Weights of a small image captioner: soap at rate 0.0018.
Rows from block 7 of the image encoder of a small image captioner, named by matrix and row number. Rows with one number within an expert belong to one neuron, the router's apart. Each number is 500 + 40 x the weight over its row's rms, rounded and kept within 0 to 999. All counts start at 0. Numbers have three digits each.
Before each expert's rows are labels from the 100 images, of 14976, where the router gives the expert most weight on average: "responds to" is what is common among them. Only what is clearly more common there than usual is listed. The data: small renderings of single solids in any pose. In brackets: how many of the 100.
# router: slot weights (encoder.blocks.7.mlp.router.weight, 32x96, trained with AdamW), inputs 0-95
# up: expert up (encoder.blocks.7.mlp.up, 16x48x96), inputs 0-95
# down: expert down (encoder.blocks.7.mlp.down, 16x96x48, transposed), outputs 0-95

# expert 5
responds to: black (36); spring (28)
router.10:504493471575410468472520431540524418590475514508505501506545505497453538567453506454556488482530510472459498465514415542471451427547496554551504546499445548542537449534488501464512497511578535453481553505515485522553437536455506608502520523553517512503516463488548497484504560522492525463
router.11:488512489571439479483559463489544419550492526518531537483549499490480546549487513455559516484504509456443473499482435531517463431555538540556539503530424556537501461510432499491492478456554567418433505506493542540569436514469531580521472561558473512497508453501557469493485545515471490447
up.0:577536432551436516512500556387507491490528505500543526473507475489458505491498482489487531446512500415494493516529471520544469596420548441506505526507448413459503443465482454490537466436519548501486559492521479525538448458577567500481458519543507459519475461550517462537533467493491430533
down.0:493536470541506527482514464494477476480514526497422467474433465518433579503538544459490446537448543462429447514489488492549575508546448550486410450522580539546472517476513536522471496532524567524413521494510537479490469561496521538483514497482516493482459518412439431542464538440482473446
up.1:514428566547440526443484515514508458505498464486512510514529534546485527487510515404561498479529449550524584530543486512535408485495468495560508578510419477480536490540559524441496529475523444478550525517442460562504473542437527584499458453478520548496518495510445517531484501468577520441
down.1:453470487518472423479513514472526526595452511454486470550458473523535497512503512514498513477497552488534428460560424485513462454589475516485547464455452493524479522404446572491431492525493468504489511510489509463578453460500495500560581498475502563472494501561525492521422484490574464576
up.2:522500479513525465498442520509429453479530499484489513483484576520456578471529428535498455443506554495486485505527495510461425506557460513521512502541483559547496457475549556440544514458488462572575568506504510565581566457558525436434529497509442533458494451506459524557538514429505483517
down.2:521540545549467491495541477467472554402504481558534477528497411530456502468445551521447503446461471468531469446598523512536497454492448565545469502515517485532458487517477427485442504467526466505464510390505505483453502535480531523561448473499429472519506485524476419483514503582475529454
up.3:399460502474460486466453447524434498457477518498484496487557492466474503521463474511494420563450520501520561499510459465492485480518512417473528490445524535533544601512465502492457450472554536522525523422474446497485475475526522518443551515472438476386512427563511432535505480482540528533
down.3:542521536438539453486574507478420481495494470456495497491518535482544501491517491477555494549517539515480465557491514518486441512558511538493485461554432493537419443568649523494478502512473460549425525490501420494494455494544466462554509464492541507588522502511531536461542533559522473464
up.4:460489582420485417495504502560540564534481495520544511519470543581476472555478463570461533486536401524455475545494487465527530445438451474499486552504545475501476442537542429538531497552446501505467468476452482514471578510530501452497530517462471536563515504478439553487560502554503518518
down.4:490447488520493528501488503579483448438566456601512508465565502485525500482566488512487498457525508552498485502563472546472587452465518521486512562472505537513504470451463483514456409436476453465487505521448549557544451509526466496501474548481386490401510519449471469526510506547478510450
up.5:494489497469497502462545535415425452461458526465494477501524476523488504491455491471560532522545527504493546515555470437518526456507552441491447538535446494504527583507492519523465396540511601512516570449539608460529490473420481500500482431535471515482494535509507536492444473520479418475
down.5:530515493504427489518523500475484490506560506487464467515529492419512560472431473452447492480533511513483440539542438566485531596416465577525577488532456493565504431519498478519526545542472507464473457435527488476522483515592504455511502516513512457442522460491475396530474535547451485471
up.6:495484581499512560441496501539569499513534526502631583509493436475539510529552572516504516500481529441523501552470620502501547530533521556457504487506471509513491468444552489469575472492484469478548457457551460480515527451513516481488463443507445504522529451553494523509449533552466487562
down.6:538518461389516468541599497535450516491526429574482458456507541502477450479556530450531493552477487538504501488541451446489500487475479498415469535502494485418504600458431517491477480524452519518531555454487523490496430505416550478490528488480540444482494514544480505503498430428504469506

# expert 3
responds to: yellow (52)
router.6:429465487504442514524485480508543519503483558542564497486537556509512502613437569471568473533442463513490486525431467487514482449539552544528550536471539540549426455488469471481505497496473522515408525501462467496456475498443524564483554513581489531525442500548538445476539473441531549503
router.7:486447496526405520474522426521563464549512543499543515499563581485488515583427498487551508504482478515420449457493395491512473461566506556529575519509498549583493424499506491465543515516499512505481532525487469536510497534429521572478504526580496502547472498502559467486498550485491515458
up.0:568485484476499521500460505474517465522454500458486437510532466507527469406561551543449508474449476445522519460502483449581519582481476551492491494548492434443456558482508512453499504546470455525497524531451585528522469507420572525548531538477558451509448447489534540455440489536569530516
down.0:493501462499507478477527451499540516449448501486528487492427555451575576524505537425479492472512491560490467480532568532366511546476510505488499528523491504465492502507436499495541524510457488497468429523509460410595433485450443510479472592496534490530491481511505489566474527414461516470
up.1:506493421538565562462544467449548524541489553482560483496459478494524551534494469532507574416460499506467433519488530537513530541502543551475452531570486554451553531466514587546500553486500523487474451503523475564531461466557573492607464507464585521506499532498490503541486505503471465525
down.1:585525433513518542452494454498524558476563535488467473490474466461502468491536508409518554504472505415479499496563464557462525555503521497510411451486594512476504473422504500464522524487518470510513505522578538488443479459427512462500525394561552487497496498420513480534521504494540523451
up.2:529439479497426564488455501543441574558434482421532484420540482442495416541594520493554487514507505482515577516518534465569439429486444456502486461510534497530517448465494539528442459472505547456520447488462498492521446466509488496561439581479508486489475501468512500498522528529495508482
down.2:486557592486518496528521541494607544515472434478525447517488509444545474472530533474500483544476483460488510522469531497514501515496512532546518499525459437521574504507435392409512418488506542552457549523440575451541550511438455489540497462435494529431489489499543492491490487484517504564
up.3:558533545492495482471509527451515474536510540550494511484516518538435519539441546506504488514453465599506513445470452495438480587497532446541525487519509484469499448575505480488521472595489514548545452595475500421546510524495464470472563490540402471459559559550526444484520531503536519498
down.3:485484510482502562510421477567512500532472518484487441528520512452514526473494397563522512466582476446523498536436499495513586454477441481534480526469519503479454549482572533538520574433434478476476444435529494497491458473487587524498459582448569464475470500468528469537479468538529536495
up.4:482458465488485593475490493538522415483545465507520568469530497537562457513530541487540484518436547436486525519521538519525503555486555507547483432531490472524451477481468513493505454573508460536505483445535451532431533502482468570521509574500401450464517492457584403509502545493487481549
down.4:569497534542532519571513516479499439463512485509434576512500446517511535503514414513463440498564493588478520463537567487498499460419520482440556492522492519424545479509481523476478477542449465421436475422484508483524495452486582538508484531500474504465466494566508488478549456533539438556
up.5:526513441439496484438478517456487385458581509453561483536496484523580530516475510515514505505532541471494441559459480501457532465491538503529425570492526505585459485519497545474494562511525499429480472448451447455480439518523500542532507431549500495538481399500456553492516491530538462477
down.5:487455443511487486484506520551461478551478516493492523444489508534474433531466528482554477513472522517483503525459446496496471567542458526440527462496445482450557450488514454542494507483532555549456469576520447509510476445467566420450497549513467461385583555517474458527544467455508595528
up.6:452530481516464484454490432504517489493496524515529506486544512597503554549555448468431446515532523506478512442484509476494571514533578528484487528456550433511494446444477499556493498535524576493447543482570540469513445548474614572456492485483510489504552488417528478536504491542460452551
down.6:510562574496494466477402453463528513516484486506442506453486519431459460475511559539501548490446428560543533515546550469519515479447511470501527518544444513481465498505504525503460527472453564563526567505461533579486459467528484546469579541534452495447464489448561518456549538434547457502

# expert 4
responds to: purple (28); black (25)
router.8:487505529511546526464493561527461428595557466517522547489562529496534526492569527575522433477539556480557464555439505477527481501566514500472524476479539494564454501523552499448484505528514470514400577502488504466552516463544489547471522464470473454458464468473576439559545508486553500469
router.9:502519493608436458473505457550491445578505488484500556531557539474475540525464478485564469498534494482483490460504407545462437438528481534556507559524465528567534449523511516440470516527568512485468570522512464522546454535479512605513520489539514495515503468448567495491485544533486527420
up.0:553557523589511562496500523469526535607496496499499446453495470465493494545469534488520476593457471457477476490509529580449482509487524556516475447524520533513419465520485521526543490531524472499527536525553447517536495579584477526427532504476511487471509464478582570519546577508562469499
down.0:421498504409541481502468400479461408502588476588420515503535509414459451526484470475495469468508495548514566496460499526508530454522432439509477501502453537504508437526446530522486533510467487490523472520423499523547487483442542519478460507442566539448485452480507469479497480495456525524
up.1:495520507490472455571493526500520453396571447518483519453513554545486522546520558454571498569547484519506434553448486514486500583477555572456513456533505596493462414522493469555517493492468518463488498503529513546527495430479425544496510475503439424540532496456547500495515493502477519529
down.1:516513493486550521490428484489432524525509490457494404563578469481500493465466467537489475463522477597575497489470561542435566474540499473511468473511489589552464555527448473508524531506460510508516515545472487494558465526476542429468450460531525531509519512461514414487522541461599551521
up.2:491538517552446421444503507541470470575451505522468489525531447428448471462460493491476448448507525525565491547490445517487462560543513533535472502445495512514535532486517561561458513595501460397475448507547526523484479531528483475494598471490470519494536475514431538534491557572486538465
down.2:450524482510527447594528472467487476530547517481474409482459520492503521582528508450492561526561519491480560453580555521504475415448466461575406566493449527496495509516507475490507491524467376495505529524461489476535542494522552498527509552476496443485467509474485540505547548473451471496
up.3:457500507545444508436528532547541539525525423557466523549475469541408484552533502479448501542470547460505526567410502530527496485501508538503506513502560504485428420455484527565545565493509399486454573562512491509471460498504568491516512492538513514512501549476437456530547529465500446471
down.3:506499540455450527511476455403507465450515538524498497395490473518532520446474471540518505478493436462488594460458488476450437478493515388469460518540507472497545509529483503542519520494621523509548493544511505524486522463475543498504427510502444440479550501467464554493515480471498593445
up.4:446493511508489468559495477493420493440464463426476509507469541512430479537474490474457592548478483555539424609539513541515566547535515499498485550568481475401512525549459552514482436559511492519526537496491526510431528527519496391490490533532522483463536484518525525436504471503496499488
down.4:472470468519527546496472517444465556462451472573551465478502463433495541516456526495512539540484493487541458500540476498522513485586514495482534456479545578530485505522532452571626536454488539522522448464552488450520533496508563579557489474475500529519498484540526481555429471432593512481
up.5:567400440538537524439504562455574448485495518508505433480491413512505485530462525462511558443480533527489491460580502536519530520486490512580555427466431549473501415495479505525467592543546478477478474491515559516533521501567494481505509505506553519438488465536482536558468482515502474493
down.5:458533515498556412542470476493490523497440566460540449560519505478460446599498532566538484525451432506423468489520548527541484550428510481553460491506475502493456485465549526408523482532510426538519509552584484479532533492520492499527550567476525524553493509448507533526485437487561507499
up.6:422554533482575529532567478460490509461456506474482469514508478487614482542461476483513521524449436493561432463448432516450509534478498490501413465513537423431481493571493513449474476503548456450513529554494496511491518455474485491506569515532492564490547499515469501521490445491562579442
down.6:525523539436526499522459602479479490472488476509517543451485566460446481429467462465559493444515495535481493476455446566526476477478477563475542518483456514516512501526518534588480589411450544511553461431444533449513458499493532524435482552525506493503504520520592501460561519495444516525

# expert 8
responds to: plain (92); white (50)
router.16:544507510499517431434491458469540470530472571536520529552488500522532476603522454427482552484480453537427506451519473583424462505546521499572526537580472478457451436499575469501528529495526441455514525491507468476499487456535530453530525505506545534446461515487513532536421532551522529467
router.17:573531486522503437415487458490503504517464584530535576519457452527502526566501468450514532512471459506405490403504496571448462517585489471505545554573505495469532417535527445561512519537529467488514572520519455498518493498505576495495545505502546523504468478516527534509472551560503503466
up.0:484505531511512446483506477446489562501501510496479556473464548508449436527552468524515483462517475396495530472550604484444530512440426478505468496476535468448505470478457479475550518347460483485567571579487508535472494492512510505461512459466457471452489521550470476521470443489498550507
down.0:501509486547507523440570531499508531483554595495430513460478509548480551443509456502474590537480518485476495504499475479559507502572448526384524466482484477507516521468473527524461582582506450521472457502527481469522574448515499450534505493479442563516573459413473456494500493537479451498
up.1:504557500496531501569507526547422565420505503437578544496485547492506422461530489504433550515538503499499525491529575497588476566483475487465597527511508534490569455528517434502512420510460469502548493524472434500514491495521513496495504523457479388509495530511479480567552478478525453476
down.1:488477487496454508468555518431526491497495549504534505485529497509478630541541557473551495408518490479471452490486526406503455491574466542457532491466506472498487507521527461483430517475505465520459518548485584534429480476459446522596502495523476596575515469532545472475477503487515523565
up.2:471422476498477479526483524577565473460480536490537526508464513461463460479453521519554580538478495495469459492537546534571447620509494477519496462504489501524477508502496486478527632413478464523485481415496526440486455492488466480492499486488542512506516515427445440501422462510546459455
down.2:530548508479478483466514502456498499488524531448466566510473471580494486485582516571487494580509515412492459521548524504450519563511562536470519432516611549494456585435513560547501503463453497496513517554576500479482448455514534488494419510540483512506490474538490485476533553445542450517
up.3:530549506515566524479544515453482550511494522493569452540484453496509532458498508518564493475487442555532477514514625438495475509471469494505556541489507502442527559535554540509467547443511402542550547532506549458483484529427581456503489490520584478478442484507509570481470466557516460480
down.3:536495432518537440491510548493523531502493527433485578581455463465479552522475533449454516504447536496486458491553502531385529457506513545494567468481482482452496477495465554494506464621499405549487485471508464473511515507511466462521511502538483404552432471469460520492441507509512555493
up.4:483475472473451468461516498422541530488507509467499520456507533498400531479456464546524516531515470480446576560568480552490483523560521599460511536506536481525505496545550502466484557523541424522585547552507416470488415488459493478538509509515541494521510454539487451488435517452574522464
down.4:511502429515511486512498483513526460480488567496505511561402446494467493485541559514442544549538579442521419417505472527483537470460473581493452487429466492447485548507463492475444506457445514574474496433511562453482520533458513489506522476450528521458506527489583534494527429551459519504
up.5:531517483474449478504551544471516536511472542530484487521452506549548491538441537475460568538490443520547523437496459494504509478515492535534492521502460517413483541419442434559495555465544541502469486474506542506526480590420462511456422526529474478540519538488600474505510529585462582475
down.5:539524458479513434471482496514445486528512553476528468474497507459406450480462452497505451477471548556449460560530542455553588527512483505547440440468540520427513567448475584477577444477491513465466462500466452453522491473521566495526508537509449508457498512453463514523536513427564542514
up.6:476491512523483496442592524483521523511476525493466523430459478506431451498469527483519488520463521442449490516486400571496484433531480498504513500502495559479500549567620578578515449456505465550491546546551468445434544507494545491481542500517561521555495469513514537495506468557476542437
down.6:465527414497523462586430560493507529545421505412473505618483527527450487506482437505457535509519445470464527414496513471446463487481485492544518507474511511469525468504474530446433599496571508518498512487486476447525498525430523506502476478495486517408502462505514527491564475486558474476